A small spectrogram VAE, trained from scratch: encoder arch efficientnet_v2.
Rows from block 6 of the encoder, named by matrix and row number. Each number is 500 + 50 x the weight over its row's rms, rounded and kept within 0 to 999. All counts start at 0. Numbers have three digits each. After the name is the row's rms in percent of the matrix's.
# convs0: expand pointwise conv (encoder.blocks.6.convs.0.weight, 576x96x1x1, standardized in use), inputs 0-95
convs0.356 078:513547498460463507557461527499428502515453466400519472509455548491498527510523474594505494536488542511488424456520525518604572480598552603500409509536466536545491461450479562446433512326437472460525499529485544517519529462578514486537460524485516545404579468524480497518511543405554458349
convs0.357 062:470488482545485396373688530423521517490466460528484507493529455514527498481539600537500509519487495448509524547480533443423531565536422489485471494514551464530458360583437352518516450471446608564547458533507507495482583504508561492458478496494517533541427508522502467470497496443509522508
convs0.358 070:455438532537473472471531628483436553597449536475596475552501477670514564549539470562468537493466485526526501548441532439479535614466433510489361489508505474466458516452480491525395539487505545462437559465523472494543476478470490456424528509457500499594414544499545536541456468558527508454
convs0.359 082:502527530577480508561452464461560540458508430504547511535493538504491420417550567484319507554506481407584525517530509499441569453438504484540542481512487522442594432504524523529555535498498453470603471527527440573503519463558505533601418510555482500449589479463503421551402490457541517443
convs0.360 065:560457563441466511537548485510527478552524468486510528511640505467494492527502487435465534474493483495449529528503475510378466459514526422455371532476541534491572483496460481462551525494513467546431450462497540404483470512460564476528543485470530518430582548346406594503573468613501512604
convs0.361 089:485500544530533546553549525384652520464491454518520536469560458619404581491567504518510494475535518414538576557549517427449522501501484498504391518478505451507576511532467524420558514480478515404482475464521432495456530517482522520558440467453488492385622524522482527528450409503500503432
convs0.362 064:557465418360481474543538385541468505487516523487489458454462512442547470460488472449485509463491537493496542540482503530452466572514440536436472433527460443505486508489450399500539540546525537482532566482416512558589647552508494562539480477478584589594612483553561544470456474564527490433
convs0.363 069:496496554444513525479472527495520539472546545503443577577622541456531520498592551493522579577451531480536551627451471599466508531471451530496495577509504391545542523432413432495490465544430436497466479485536547418443482500460424471472438469515437513418427555633489521516485517549501486481
convs0.364 062:423455497434461414452486467538428503478445457532550531494546548454613590466504496517506449485483469399427583539469466484480512513657454485502416564525501536518364480509461474409512517484540558432539471545538554523537492616517510533513499458450618577491535507509544514490503473486541473542
convs0.365 096:479469579449486500578618460401472481613461457564531449420379501488441497474532572514490481517572531524539451518500489410573511457512554619417497469433516499525491497571530576485482404513571468483444443467475468448512453455554542472499593563552511524511503539435547451519519550484446485515
convs0.366 120:442449475463404510429500547493516516558585417493526565519428606523465454574502510485512580548502525424484609591506468546494522446481553508546570527557607516547561538483506554550530490559508415488496432464469486427431479469493493478607441503488488501442573422473505404466474472515429436458
convs0.367 086:557499516497500522459564460459563454536500498439565496505541550547581468442468472436476596521366457476485493519542578605522435487562514521516454527557484508559571424496461527450541467468500550508470446516497511472457539427525480571543468465539438412386506614664495510463490501513500555452
convs0.368 065:535541443489524645583517550478418452544478465460437442463429434474518583509535504627591501468508503576522527524438474508528482445475496522476414476425552546587530484404478524409455541504491516447516562491527567476515492395467454443559479587503551425542502561506433547478552478499481514530
convs0.369 078:579518449456459540485495459615530522495486534506445528425532627576512503522475550554439502505501431520509471516525463581533538544424483488507520461490523477456472557484449423505465503650488497440445494476492468466456470535532538465401493511485428543582356457587518540391485531518513601474
convs0.370 084:532649450469524637533553548535523442489498465516437398475477491499531505535559476494550408496401427462506493568541547530456432492501490577540467497435445525531424549492488480522502570546529508479483492489548464566512445486472438433558528493462520517469497438499507539407420501481405637556
convs0.371 090:477450522498535467434506512464519482415472457449522508459537460520455450529507482441480390509509528533444506636480526389552559569467475448558512466539477514513479574597484493551589608541446532478439482498414509488582572574483516542627596536403493514494539454544433458509527500537521499546
convs0.372 127:490500450542613577491505535504503557559562560605480512456646468546508519416471500462486571594416488468448415468502499414512496457473572451505519516530504494555452464515380499557480504571561470508533503457477492533525576458509425388483468541535465554439480442416434466514452552496514508464
convs0.373 072:444486567554466490422562549454539385492534474472484543577522486446461518489388425544438470516453464562543567502491534571427497516506504596520503552579506443603510499389494483476575552418513549417478512519538606522457489531515514524477366463507535415440529507492532502479487485481465498585
convs0.374 070:511480387505418539556428494504538504581477473614474516572479469511649526509532422476500523569539613544405581537477370508468496519510430574463459484483554424479550481496504543518534495502527545474508421425438557550528513508483489542474446551518542513557460508467427532488548516467415448503
convs0.375 146:516556503489542553517477534517540492589530522452519576487469675586459488505539526490510490570431472527500504510567540535522573466506552526503541515482489487535459428397417471409429410456417440482451436512550489415353514448523533506581451540579505545466530531501451502478490490428538525488
convs0.376 147:438513553554496436555568514521416450542480502515527534518459563524488449502521451468519486487461497439569528571502479492462491422473437487547553485418584467637438413478491478461566436528554595511463488471489476502472512457590524514416395417522504532529620595539565493424471566482521439489
convs0.377 069:442481420402510507540494487493495536478662476510487485477560551464542478488498563448472420476537488532450536488492567622480537595551471547542520526502535567525491438462504488547537598417407436436533391487429458453539477492469460440612527529443479467448532438516474453487473572518460536531
convs0.378 063:455437540582526647479379440406523507584510493511480475515509459495484495517499529562475557503503528494614516462478487526459496465518575561496484521539502488516543491589542512418514422482488505506470482497449495560406526548450452474484463476499445429455534642494501475536375455471469514637
convs0.379 070:499514575464529461502537497554525459481524478514496473457511516412464495399420498614515607403508425482602415521499561546485455563547509525449525524594491510510518457555479501442453453460498475462567444486540375516499504492542472418517625529531516576547419582549506513529511611498513516504
convs0.380 114:491542515502524612543431499466505493609509499507394396611431463493505519510565515410527506546538501451457575489479543447487481509446464511529485543546491607524455466530486557570503593550466534416485645461544506467434532502466458503490434454534494511528534461458484433460446506492521543365
convs0.381 098:521523435461480573533457466497500500480476532519455536563548500494568444496442536597515533635463554396560555531532469437493538508473470457506479524490474500528458445449523476424515499548456511539594575537620572485499563494467501519450485611501516511473499372495461548356452442463574448498
convs0.382 070:512468514441469538487520540461425557646467502474478467609496511527640497562549536448470532511555420610550540528423521490586604417448491473509384562521511457507492494499463484456464544472431496498507513469456554401482539485516504536549453524514536493559556526502495506424425575448501459452
convs0.383 121:512531605643565586518544539519509483406430545489537536449506497526474520456483604569508452491517476521539430420529525420525471467411502554502577456465523491596479528578536432498489488574533464491431466502503477470491482539544448507449500552529495403557523504513422486378451500467455430586
convs0.384 081:532466595477484473462461402547472465474499501519515517519571538533527493460419500505558499509508438503543462529476517516452475484522517557468514437444501446456469415416422476510427510419500512381503444540524496573550600586550662570525461486464560450545568417492576495580552566529546477482
convs0.385 104:474473433567487586490582519445414476457457510439532523488486506484520449528575548527469489492431521560528405492526512509511446464583539471448523439531512489382444498520408489474454510589568436503474516350501573464510465586493609519584586457477524546575468506507428483512552515495488437555
convs0.386 135:523499533510541490497478392527533447407421547508435580540457503450493482475460535502463426524509536549461450428565511534537455518493490475500557510525476547426358490434582472398459595517497474574476598575542585595559512528527558424521470537401508511487455396516522528519531532514466479477
convs0.387 106:465475468525382464473455449508530485499477494512605522533481478586633459456411489549521510580535519487540490340466421541425483523476498449494482503488447593455498444475584536487487542456537449443512466602535529528552556588542498606415487448466486499534539449486498501533522521580531463521
convs0.388 069:487504481621491556577528514460491604510500462480361423649493513467457512562563534473574502556547527526512513519405502491506557533505447572533524515505431492505448477527486473498463410536418530490465533444509495509348519527466530473464532404447518479523456430454482486492508416493500399495
convs0.389 087:555539470490497490549557543445494525503475538394407381405506465557529376501449571516523529538487515511492486507501519510625514561522469553546465483438471449561483544496504441564494598500426413482491521519498477411502458459439520454395511497552453533479482620499515533461522545628522524505
convs0.390 110:478499491500551555445461447619542488444454566456436510472439567591550471502427543555530527514464444569425491420491471586465512465516576477527475484472457500508446537440551525479508468467444495411509436533456528447431546488544515540500565441491501437550411602546515619545512526467424617501
convs0.391 086:443445492513336490374575455468467408492437531515516571492486491551464399463459456501535431551439483508515531455514467457472510524516555471478547487471520447542444461508587527480491453442465547540455590634545482516556503502499520613511447449548519466500510551525585422532469499526492579553
convs0.392 105:502544558434585508503513499509407523504460511491505533500455501507550536606541503453557555405511572444490432436474495481521449444542494402557435523456467521396502536447421540553474407538474510502504612451446374518534552499519476498537479454443503564493484539541494518528480664500567494439
convs0.393 069:491420554420532638610531574538472481546482551497499491454496430536494529535587423408527484385513547579517500606511431455544495497563490416468476491483480561429480415487492446464530532491441594463520492491536499446506499402442510536524403548492525460509487511431524495510495508555549442437
convs0.394 112:551526490552465494508594457502569573450521447532625519638504494554496498541454465474526511427491497562523526467445528453488414458383487446478466576518488440477488520468608494615508438494478432531515557519509446470498516510411545579488479498507486555514493415379550510526451459450465491586
convs0.395 138:492478554479631486473454410392558470537462452578461473502467570442448464471537537429506552500493578488550513538495564531505495579482544518470539538487536470444455437557524562503531458501571543487491501495468482497503512505497425422636406515468568576398504439501602484508408497440512583514
convs0.396 061:447562465365513483631392531504583551634505454462448489565486477467453593485503472487512519576455470501549494448587531562397502511513502490517512524589438523446525450531564509515574506585442477452502527518495501543541539542454404467473543461509499491538407490477546566508472567520513515448
convs0.397 066:542443527461494534490542433575490541497604395509436425447437497511579531485472465527442495499405419509448538464442490496612531363565592516506507474464555516520504420510503480557445474484441437522531517493411528509501484491502492411428521607506467491405531427505530530572519534534452557481
convs0.398 096:503409450459569465547498463498475499515534603558482478546496493402593564449480444475559448474389524515499522474542456545483443522530520573491487446445493503476504500489470508438475463506552608509429500468463576599526495483489533527501660428459506496522321466521555487532464508492561509456
convs0.399 096:422457580527512519485465505505479550507467467423450536564444493606508402570608540603485577574587470433568524523488473563486547530496461523586432489499479457572513584488526567469566456504490440508428496496442506483501427455477446506551347470413456476498537524487480519550465519485544465506
convs0.400 070:496533478514409545571477510530473556582532554489530551601389472468492476429513534511463425526501564515429500440439400466477563488622473448459409460506507570459476513508515507503475526588476534480523584481527445464563478491528531499548458446488612476489543536478462632572509484558564416477
convs0.401 059:431495515603413489404612495524484503411497508582507546494524519550462421491423499527589454525446527584468453428517570476520503524431477527513583551484480435434467446480566548466547484496495485555461513523396464530542499516439498595479427429493555488559515517484455500549593513471429396540
convs0.402 067:505617540468495460486472479498560560536565482465452531504457521518518451375561446441508577517467408525519528547505519558520513497500477532484534561500501424548456544536456476491521469570508635512520521468475528482473558404393391468437370501474497530507471482563583495411441591493454460462
convs0.403 062:451484492486532423479383558501587499490630475469463460461533488469506514481509536492538441504535530493529486554505519647432505578540487562547554443462448427502546492530428487500540476605499451491453356494494462467486562504590465561558544552516511426487503484594508545454472532569546565559
convs0.404 110:441630519492486485489447541530567580514464387526406635495491510509511545460587496602434544622414547422497460498504504536535507516455470486495482474559488519518376539457427496491506425489520541446465489454529619492487504528488493426449524448477526517449508472520502440552521540570442473498
convs0.405 070:483554509466479562479441456530537529428527401567513539527443584508507518469651589564452472524578449487605519421555479519445529454489572503497451494540533497533516606414465591460497490542497467415540479536487388522498439535527491496545508566525515464375522454508505503510480512479457406474
convs0.406 071:481509537510529610512456512499465585407584490494547505582505518426495524627558514557504492480472636397532589522541509478439513525480550553501491488468484456569506425412451495535496444462492505472449529516623430493497462549514468456475458520558456405452539528440409487482493443548477444445
convs0.407 051:644483497516487530535476526475533528503561493539591570444485531472520515490433503541575498476425504514471372400589471391610572454434491506505456547440517512558415500446505446517506581540458477510463530540469521519496480514499566605519586481499487525519467472369472485495490442421483468477
convs0.408 117:520529423544463589495527626475522578528571453525460456523464475485570463519496524488574526493437540523552530571445567523502502515567491539614395482429494543557473451454481413549369479428503544484580496487521434494492473468474485428486477568501499413484500541458478474470362519559461441507
convs0.409 055:455549471467578445488434507500423613529570465436580454483483523483484487495537401503562550452569474433477551603444452523536548556651485516493438588563515511519494514478432502578532475460489506505532443595474510401465444489515467538538425498445553429450499419493592465508499493516491517518
convs0.410 062:540466475440420551499466493480486483511540525503475594475568578594556485513524556484429538467528470492511542523489477600507519527451511437568560451432523513505548552486472395563482535536497438417420395482545469500376448522558617479495577426453518476550500543526394490468486506591552512457
convs0.411 096:519495498516451404479452445556489507525501493467512533565463515424496478522521399422520584592526463483507503452506591611512459455534454498496506527467474511461375592462427513516453547469480569583471514486466459554511464455495578443535458484420496589374447523529521502501554520494631480420
convs0.412 094:485421482500542555420507484475591513390563490535510443433519487415544465446564537566458493540520495500604522502501583574443481588516541487508512466497621458419515447503481432412513464486515592515536458469550603556499492386534471457507554470506479451503369505553528480528518473508481448453
convs0.413 077:548495464474442564480503475469490437545475410541392509473420490507547458604552492519458504440470506562513504490426514608530489597413448536507515473517411531526455456471462503524463559473627599484505558478505482578537557541501557469549471603476448451499437453498526530408440509506592434491
convs0.414 091:442505474509451512473527526443498503460538521488497460522466517452527472463490463381567460468339531532559520474522619584378504514530485651498545541494439521495523437513512538482475615472454469518481507579561514506534548617467510485525461447475468501460454506493465516509445522600401552490
convs0.415 106:481475485511488480445420458443532493513479419550476532504552509505441523460623498558475454502478458470507533593537564520408455510442516475471468492511474477515527577566459482463524609527593486506488559469467485514543457533403519499515466619415432411410553453635568609515513529535533529495
convs0.416 098:516471482465403503489383445510525549578605471536504517519535526565463581559568533596501571526622448494532495432473485490506577486487517523438442467512452474458481441470463564466451404456539504458442473518507540442426471597477532596508497487521506512451463481448498537514517498429663512500
convs0.417 090:471432557510404511486557477582498543544485495436504523530434465443443443557586489519514531550442569486496511603518507408518594483413555539502558481540515450430502469431538538598389553563547552478479482519500558452514488531488565493442483587579504497505432478411434466495532430441531427550
convs0.418 073:491537431489477408507479579494492508466505468464441454515548530427486512497576519633491464501487436445545496497450485508555535586498477542458480444404513356528437511450512467460504459472460543535467489588506515500527506663506503568513629520499474604444461449570541533502452532504515527420
convs0.419 080:482539497415582511530463542498545467377491452275451477494450440534446480562503516532492483444509516453523576525578501606406532493502532542529466500527474532548588515492554517607494556451520475545477467509550484577506515442462514491538556511487473478465495509482458572477461534480564559415
convs0.420 111:455502497511529552509506490460476542569521538556476416454453438514483462400435483550509467469521538516541568395497505516449468535496503524566530572528560466508452482458532434499540466567425475390523548516589581525459604523547507531344442513456531480487607445451503472539621453560492462504
convs0.421 062:476534530478487623566551538533506579529502495540480464477438439429549620488488475513499525414565458449507442412516513470607477458480497480588500517429484585553585480534495587447468427553580512560499489525384472402463454492509519513463565471590496494550527413454506557479519472546540493492
convs0.422 108:469516449488499481389472432547584647425539501490416446495511521461581453515507490573517485513540544395588559511517483587461498560466514539501493525482510436595543538530532490516535418455464549481494478544592512495456453559514494503447474546617480547513586440510452456419447467419485556490
convs0.423 077:583451603395530542575536484517514529503433623554530404417550442535488625460468470514496464481479469373432483539604549509461491488526518489491450444490542513497613479512468452589470537557595456492483463514480446522542516430485470441509529503485462498520493605476462515541481460509469556500
convs0.424 073:474503519534478429420467531475414455478535526473561503557483500549584535527487530538593495545559498485454609556462515505483478513438458443522587510439431402428472478476458487468430524426554520483577492442510457682594548532491447560581523463438513523517505459573471447501468511437518471454
convs0.425 092:548467534394405508537584437521442432523564523511540501530642490581518477512501508418539546482527499439546532549469507414463461519574467485474521516478510501351568479429477505505589502514478546488532568510453433603537472401496529536388472507515472532468464564543503538495513489442490437439
convs0.426 079:496513521593479512552516579435466544434529484372538432522479526516425426548575606444528490488541585495517544590437524535458532527561454572580515511469506480522502528557481497567497378483406507384572423441460497468523508499504476614519507463501473474419544559491491495446450509510513475539
convs0.427 071:476442408544478509509502485562520556489528566513436503553628475459527487461484526566503482517432434548524509447500527561562517464471503608432477486567554419500576354514472535411531515464375510566396440547491508468481472519457512535505601530602472513570473521511478491514537510413496482499
convs0.428 112:514475513474416480499504471510401531526500494492495448515520553435509501523505461539518539531544517473552509496445519532447547519581392558454454623546424459422464481442513503445509543446510546449540540530406567525527508539467411594474459412351521377484533561562559487533532457569449538496
convs0.429 090:519482533466502485473476590505492516483482460549583605473496457510476531586626603534471428522479505561523448459423440488608467519412457561440545515455471529556420480503483480504510417482516510494357451508499484524451441474444489518452619586473493508543462427548513537529569530497523413498
convs0.430 169:499595510595508575492555485411558468466504484530467565450534480514554509453457530480489451521440522514444470502483530497536553605521541557597528450382432443478420380523485421471377469488530500528476500471555491498504596486570583493515461515551493610508500532517452456518422414540494502536
convs0.431 120:551497521519611446484515500569479420458503492525462546520519460506629480511474500415450508479494449606488512539506522511522470413495525550555521530610515486605534477485459496505466433478483482440500432458449403492563571406452511501620483509571445487474561482486546500389433543457467553401
convs0.432 115:553515565554451414570613520470608476538409517494507520507496421485414474522489443503520438466525483526518492535474519568463501552571479491584437498517469496578412464493472561473572496476502518509415533387448556562513499469419480453490433359483530476514562539589579526456519458541461511543
convs0.433 074:484560511538570559562496548467506546487536431516450420493419405395541437521516590508544469545434593535553482540506516502534523573623526545506543419474466523482476434570487495567416466543533439529531409537532480506503492470495540451539507507494496532383511384456384465508427494517505487498
convs0.434 093:378518403551447444536574590564536506449509482474490513431472487564491510511504484546486546417550464604495446537478494459536532462556518474551424414498609448560516475524531398424479522558510496495540429385572526439479489407511513556497560495630526550525507545489479492526492432507515491487
convs0.435 090:497602458551468554451417432512483456492474467578484558511487526495589495411566534502348416558562493551484506474538432480516518435541498441489502432560583552534448551521493449482497613591535478465553542452530490537561477471484431481593453515503520535439567532486424510487448473427486544443
convs0.436 090:502493509532619465503534499460524501496473562501399461476454417506449496532566519424565580436591468485507477481470480440501521421525555468519556530556407587534367528508497394519474470427558483509475504438484481470403444569425559482484566509639444516526513512480531514477546535441506494552
convs0.437 106:521542494497487481506481475517515466478592645611452581535475570532541465505574501470584531443517418527555506468451480574481474504485486285486561491504478515504426509409442449553493553532507476507479490478440450475479457480451454548472596497602486547508484535564509522469468498571489524462
convs0.438 067:562565452401515504581518533497513483479484563529415530462501500503599408496527481508495461446493459558472491392478510505580502518656572495548422407488493511510524485395505454488492511552576458530519516458419570597535541423527477504492578393500492543506521463588508462494518567526451534457
convs0.439 142:457474520503501493477548482502452506317557457500519492490483515486518473484628560472556445489471437578544503434523641513508447489493494623458521553555440553550525497422511515489514485429517604531479457530461403544453503389521495542520502484587453504478535503465516494512515500384464494562
convs0.440 086:384520445504463531476468586589482470500573498461542473566461517496493427471448486514455577522586541528491532515534526568358492563549509537452485483494564499505547571482418443549521445525449481536582441507587526490511439407534486404485487476494474440398500532540542559410437478463565495430
convs0.441 106:514485451523510542491575488452554406453492443485519401468484411450609494497481453437493550450501490481551535486545645567464449535562488577528436500425465465479448514493460536477500644495570486594529508476469443576486545424493520557568512467454500612495505525527543548415481454539528496471
convs0.442 094:506521574526462571512454499517487580435464478485527530568581491521500541500593541558524603570571480465611449428543477420535453476490432483417456474434530477523474562498452506509444510582434506466486534550493578566521412506560489399435503500506423482406502539484433552493547500449569418445
convs0.443 072:546542543502455595516531436406474473477462501533516487478509514470580545519560596547436483518488530525539491484497481370561461367441440451411520460510516582545545501517451492558427553564560464510447487549635508503488464528460552403535536519519484544477551505440436510435505446533603497541
convs0.444 089:505531474519530466549394457559536573495433482483616517470501544412489599383475502573641513440478537600486533385491444615501482527518480512510444522569529514466494520486470411484417508484488518551481494503541536527476511505486468541461496453441534560452487409533494562400473539502489536552
convs0.445 126:468492465561469511445659493485436532373515512494534547455518479543519550481569478529514505514428449506475537579504553508558503470523589420466466509520458464499458580463485530566382669546533528433455515536489568535524465563464465402496463431497466486457471549462462508561519454430505507476
convs0.446 105:491493555626511522460498493448528469435608476551488440541520433529590485531487594547526540562482483555546508485473485458457482567511444530466471590547455427529504466444383513470520491618485550481439479555436622538544495436377424495482434449530429471466506521495515510491584505465477474474
convs0.447 091:511497445498462525498333476492496527488486451529529455453448597527410411485479477502495505486519526424511494520484528600510552600526477476596433496482561447482468500476466476549426559531478449444487541467519479578426479542531476483665495505475553618485543439509553511562417443518528538461
convs0.448 134:489478497622493376460605469542520453510471489519576583553528592494447412505415576485499485512498497435511481548536543481427441523509511480501517531484521493403517463515472477546454439575537392575479458512534541572525469520456567586576489506516489511471515426450539416476444538417529443416
convs0.449 116:509475553496461520444667546554391476479516500551617509474543508598481505549503485433534516482479469486545580649485519455491485490417453448474515471525494476531520565575575507503545456536534486435572448449538416462488535493508488482475435536524485466563520511416505477469467439439373460506
convs0.450 087:477505422475497562518494468465489444524516463500473522354517473582535503500674412517582488482506484428578496557509486459393545492548510473500506542515456430533517463480456487489545519470559502462564609486505426573487509473507490505485399569574461458553447491557405527490483494567468568578
convs0.451 117:483496532578496501595524540513479576497554499489456482505505480495526477539557598473548529488456542473541530490407413605509444511511485490508585487447540593621470495574455503484467521518495511510490418434553579493430418523432498507442523491549463467564564594448449416350455481447467471486
convs0.452 134:519520557458570569488446440593464537466525506512584415519495554454516499475604507475512529495499488531449500445491505453492528511565499581468469575535467490300470527449468445544502402419507529408445462575604476512540560489538523435512478542474545479493498517415480515630498500475488494503
convs0.453 134:516527565498556541493550465493526412456443494507421462473508495463495486413456618548499522425485562550426497486526488423563555505482567565432568436496448422461471455520467496411495524542567500508499505459470641530499541438387470433467462553550489505497574491528596523492540498448518550621
convs0.454 129:611561571462569492485530391535467439560449488530525444547556512378511414508428532469434474484552474347566547492597535475523524500462486535550510489479469495440476475513558565492493542492621469520553523497439449479545505567477483468501389538488501558439570477475538479427472539462518530527
convs0.455 109:519557458546519439509407489507494539499522461522361461444479530470432442527476544515519465483385513501454423389448604542598576491505456415530533416501468436528453428498465550608477476580500527551525549538504467506478524488550473521454550450590545548496469532540564537488502549597533512462
convs0.456 125:519591506430481455476558487623439412529409575489510454491450450480495455534496498410512515441441463499483421484446554541527433434542577438548513537480456557434435566561571552492478551555462471490583527459594483558466523426501472596550485475542607563543494464549462473514440499486461504492
convs0.457 075:517502573459640524509470388524551493546446456453557470392501404480480458506464467487408544495598547450508459474518501481455465541471499432510539476541511570507558406473493497524508517442470496525513514539455570523482511385614499449594529519486583590467523535513523458576581568511481461455
convs0.458 099:493511547435497472415515536456451480517464502659471560435623525508517509518432529526459565592554440408411496487375506487541585511496486470494489524608456462424487443494475493461525498453539508414526460537471532485524594450573566531502511465486519526442528559505491491625545505482494518468
convs0.459 063:474497463463541490488429530505473454477513497534371558375544549565535554426505526537431562504532429439536546516454483584536534535473572564466485464563479497501594499456531477437465522365602429521544518490503472548507544524484478391421511534466447416489454471555398491549521510547476529460
convs0.460 105:398460456569496545438509521516501457385469453488529517512501450542535524534538387429499522562493427605452537518502552522512406501536461500429467596502519569503474541479496529607501530435474563513490458519499476552513537490587524498640519489428486502573460469460424558554458480448391447471
convs0.461 107:517498534557595440556459488581513541448424492435431547497501518449554542537491421465458597459598506538505468388388487542540476507491462516504457453577475527434446495566458504526493501406550623605521424449531458515579486541533522501514522459353473515519489469547513544534498505499493479501
convs0.462 082:514515583503487482542591515553406489558519543519608525492454440483563520462474530513573557387511462509415507493459448347505522441496577512462580499414535492404597460556469497480544502432531558498499547547474448427541496459480553536436457488479587471466461583523419476545489493509512456524
convs0.463 125:515550515515401482446525567486522441508504526457464489465573414550418452539443426543429467508538525503509509518499568482539550464442470498526470478456458438623516446505557506483545623458471527506461501396482582466508448469520522539423503456492478439669535629537442515528503504560448521514
convs0.464 086:500401496529575495459442476432571486453439498493518592536555546522452562460498543567473458529467452476543554498576523433442503521496536513615595616531505544413369461449544568455449535423509492465454532527549498506453496488508634507497466543505554499571466462527497439522463411464527496472
convs0.465 070:430505494596493414477607586552484476478451561492591541575524451564499449530506506473436468527341435508573432496500549482511471462503494513566514432429505499557427472507550571465609562449467497460412467455525488447545501547440555501455571523512512459514494567460511475575501484433530440477
convs0.466 087:513503514524467537685497628473572480531580487494438512486458460504391467456473543552497404438518547512511495523477533419484546457522477480582477450581554510466512456481420542496514444507456433434532486427562380465481490484465551495537560435532513592502564549463525472486530512566549462477
convs0.467 111:461469488549467549574532475564486557514466573445502468570378476503606490559511417492561555463478502492473451534557443591369443512507472391565467424433487488429498504554585492529551532528525524470624470481571536519534478560481465534535441431512510511546477552554498483451501480489456472405
convs0.468 094:507568501502464585542477529472513548515578493579438481509470507578620526523541604481482540468557435515583601538419466504501500452451483477470393572525453524524515509411510446592481517515504469458489441500504466444495425502498467498391532471521418432527595550523458464464568495559414461420
convs0.469 096:446465539416513577515475491619445490508377485529449431445478517474558474544509439557488602446577551514468462437468462551545563508534482488425445525527521557395582454478454514467525537525499562531554480547446531499545531458520370455573577441433462505427500592500460515548532489535497510470
convs0.470 097:456537453552588484536487524485568470549537469521508497514511469471502539321472398491463506457454373600428470451461530530544497587511622548491473493534553481393497432522508491549445527398506522502462436470471554521531549416458454493544418515523535535495519511577542544497499510561542528468
convs0.471 098:534486468375485453448470489636488506502481507460474519506476588549410580544490434521459458584579495535442536481520497554468493411437470526560467502595507525465470506499494516506602513502523519366448492488500508494530446536504534454486391569435556459521424481518544586588572475444497468440
convs0.472 091:497495437475502404540470426488471514493533480476514472637572546376546519438472504542495352503466526494487487437477438518524517499548404477521436525504529528504570563496573469529494501467435538555490503500486617495489507524522435479499542487516573450487410380482508550473558505472605485615
convs0.473 091:598450564543639539455411409542484527533509535518422531514570529495545433563436590492515584580578502395442550551549432467509433524539500474544515531467492429508484500509498477549553403528555534486513462485499506426483571418495476498510542519512532416465488567495465476427529451487506406469
convs0.474 112:467459483432487572418481505467538546522385489450494486518547522510518510493577489521393530542608468578545456524494488503460564509425614534489478490566502551445473585477469457477418490434487496454448510588577434441556462497505495564590549620547527463502519425485532486534454558452469430430
convs0.475 083:573515521522489519504394491499474569533529483550514591573417543459575531518451420516502516493419526390564512602516463507480544449486526399532481425478568480550467530474532475493451419537510609486519531480482495453540514554463492523501519495507561519479459415499466596446480409559498347436
convs0.476 109:547418543537517560475458567455506494472491478485459409473609433526480397537520567600526561474481556538526420443436513441570507518539551550420533513556586492554461449544476495503470552466564423456485478464463593482513393564429451480456481514426513434538483584513456516509547598510493530536
convs0.477 076:402479490497540458430474509436424489506588514465435483500465619515491497512492415504485504393518541497480496564415551419471615486491526560496537430435482461510499515497453524554456479390482586469497613540549541497501516567527557555471461493509499480494565490498580494615524386482568445470
convs0.478 120:534510477480473496551627567410526523494515484524463416510483510485459457509564527485440380493490459484562512621499558473507493521495408582579509434460515516572600515547536476489484518506487424535423483476511539441453426463502450475523552634533484522492486540461579456421406479490504610493
convs0.479 081:523451468448513382538483472465555488480520560463607464405486453460502526480500507452669464391530424513647542505501466519412526492518485478499583510482478483412518483536504522434492493517508491444562476561546472538492508488536507582416535531485461521550407437504501521532572566507596487478
convs0.480 153:500460527514498470518464450355489487470577522570458472513603462511454500449515501484524507511551546468561501413441566393508480535546424452453526544531550497521504510508545533541606497470425546417560675498476459577549467485578441429416485509504483519441521493424490568510512496457554516478
convs0.481 099:544408614527488482509518495454479582349434526504530508542579493468488523569541518543489610478540490449542481547501451489536492580506429498436517523481532450464456469529441386546422495536531418525451514535469542598471493579496526421485527525441445537506480503491506524460592441455583398503
convs0.482 080:539482425418489501500530493527436540558448372548444527517484555524499394510539451490415466544486486470527490505565524572487574498563481501495472423505467373469504448542446462551507564437560555497502527473506511540549520530462435544522459459458495499443488507674550590490548603563552542473
convs0.483 085:445417491587477555430497539478530533484469499536563437554516426496522533552337529517527507460498537591466589490455531446442390620412517570481501522588520488531562514531540479501429496491491499448559475526532484478505514516545508535484382473532480494580514537434468488557487411501435465584
convs0.484 121:543491542443482513477573512429553452494544539428510506517498345519626429517563566470503448550512576547497511448524481470476461545447417383454444469513464565411524534551466396507473590480523507520563581493548605497489528477446505524491539516494492541559524409454440513443486539536543495458
convs0.485 075:463600484518539479489448493529452505540461488571467506459513521508542487381480493512518453413455463417553497537480498506534598578602455487505558407474544389490385566508474472466433517563515467345519530513482485487475551487504499507504503535398572501396557461575549525451507513575484485494
convs0.486 095:505398491478452539484436477515488457502538460526557520555439463440506489480531502374544522473501473458503475431507497496388450496479489526485543555514485556501472543501619587508497510458574522616651531541520447542526447453549469518558516511464506504521398473407559661490454459516483471489
convs0.487 124:481577490633467487521504439504559567483531484486472568552439466477591442522510520455509486551497503455397560534475350563494470465528519506529472459461509430572525570526528520616490406458483476529553501410408489527494555467550502517508541491552448436496532558553525421423468427518439445454
convs0.488 100:561459493481555482597469548435504452501497453440537522533584504461519519502515520440475612455430480411485509496466543551515420520555508495499454520529551568448436481511442467462520532562547377478509527523526410505460445462490481488608529495472550685422409540469474591485525530539488507461
convs0.489 064:414514495500484425506467549410493464550453554440538386524508442536449458478550460444524530586538459496481460558488535536402531624548476519438497414502449536517462507450536510510537468455619406459474465515487515448496567465547611484541515482448477514457601570584458510524451545471553540563
convs0.490 150:501583521527512513588566530418494430484540456484409471577480466498520474538524464500502480442512510413529533490544441457496551526602521491531440431332536472570509432491435478501526446446481583554422445497454529516455471456577528513464519457491542596505592618547469480456486492510508531591
convs0.491 100:542478521480462417465486390490536460497523547556539457456474520402470505485476482481541483507476571508381570547450407508464566513477456519502482561469544456532513509472667496478453547475506424526523431598474489458615555450542492479534433507438562546455524525513589497530450567548560569434
convs0.492 085:554420552411504614534451501451487533493446536457479451503450540523450568497569421398529443374489449575419485550480503464524508462472467498554501439520441491447608536497506491502593546494538456558463545444506436472476564496548565518556578457446562558611500501453520508514417501552520521481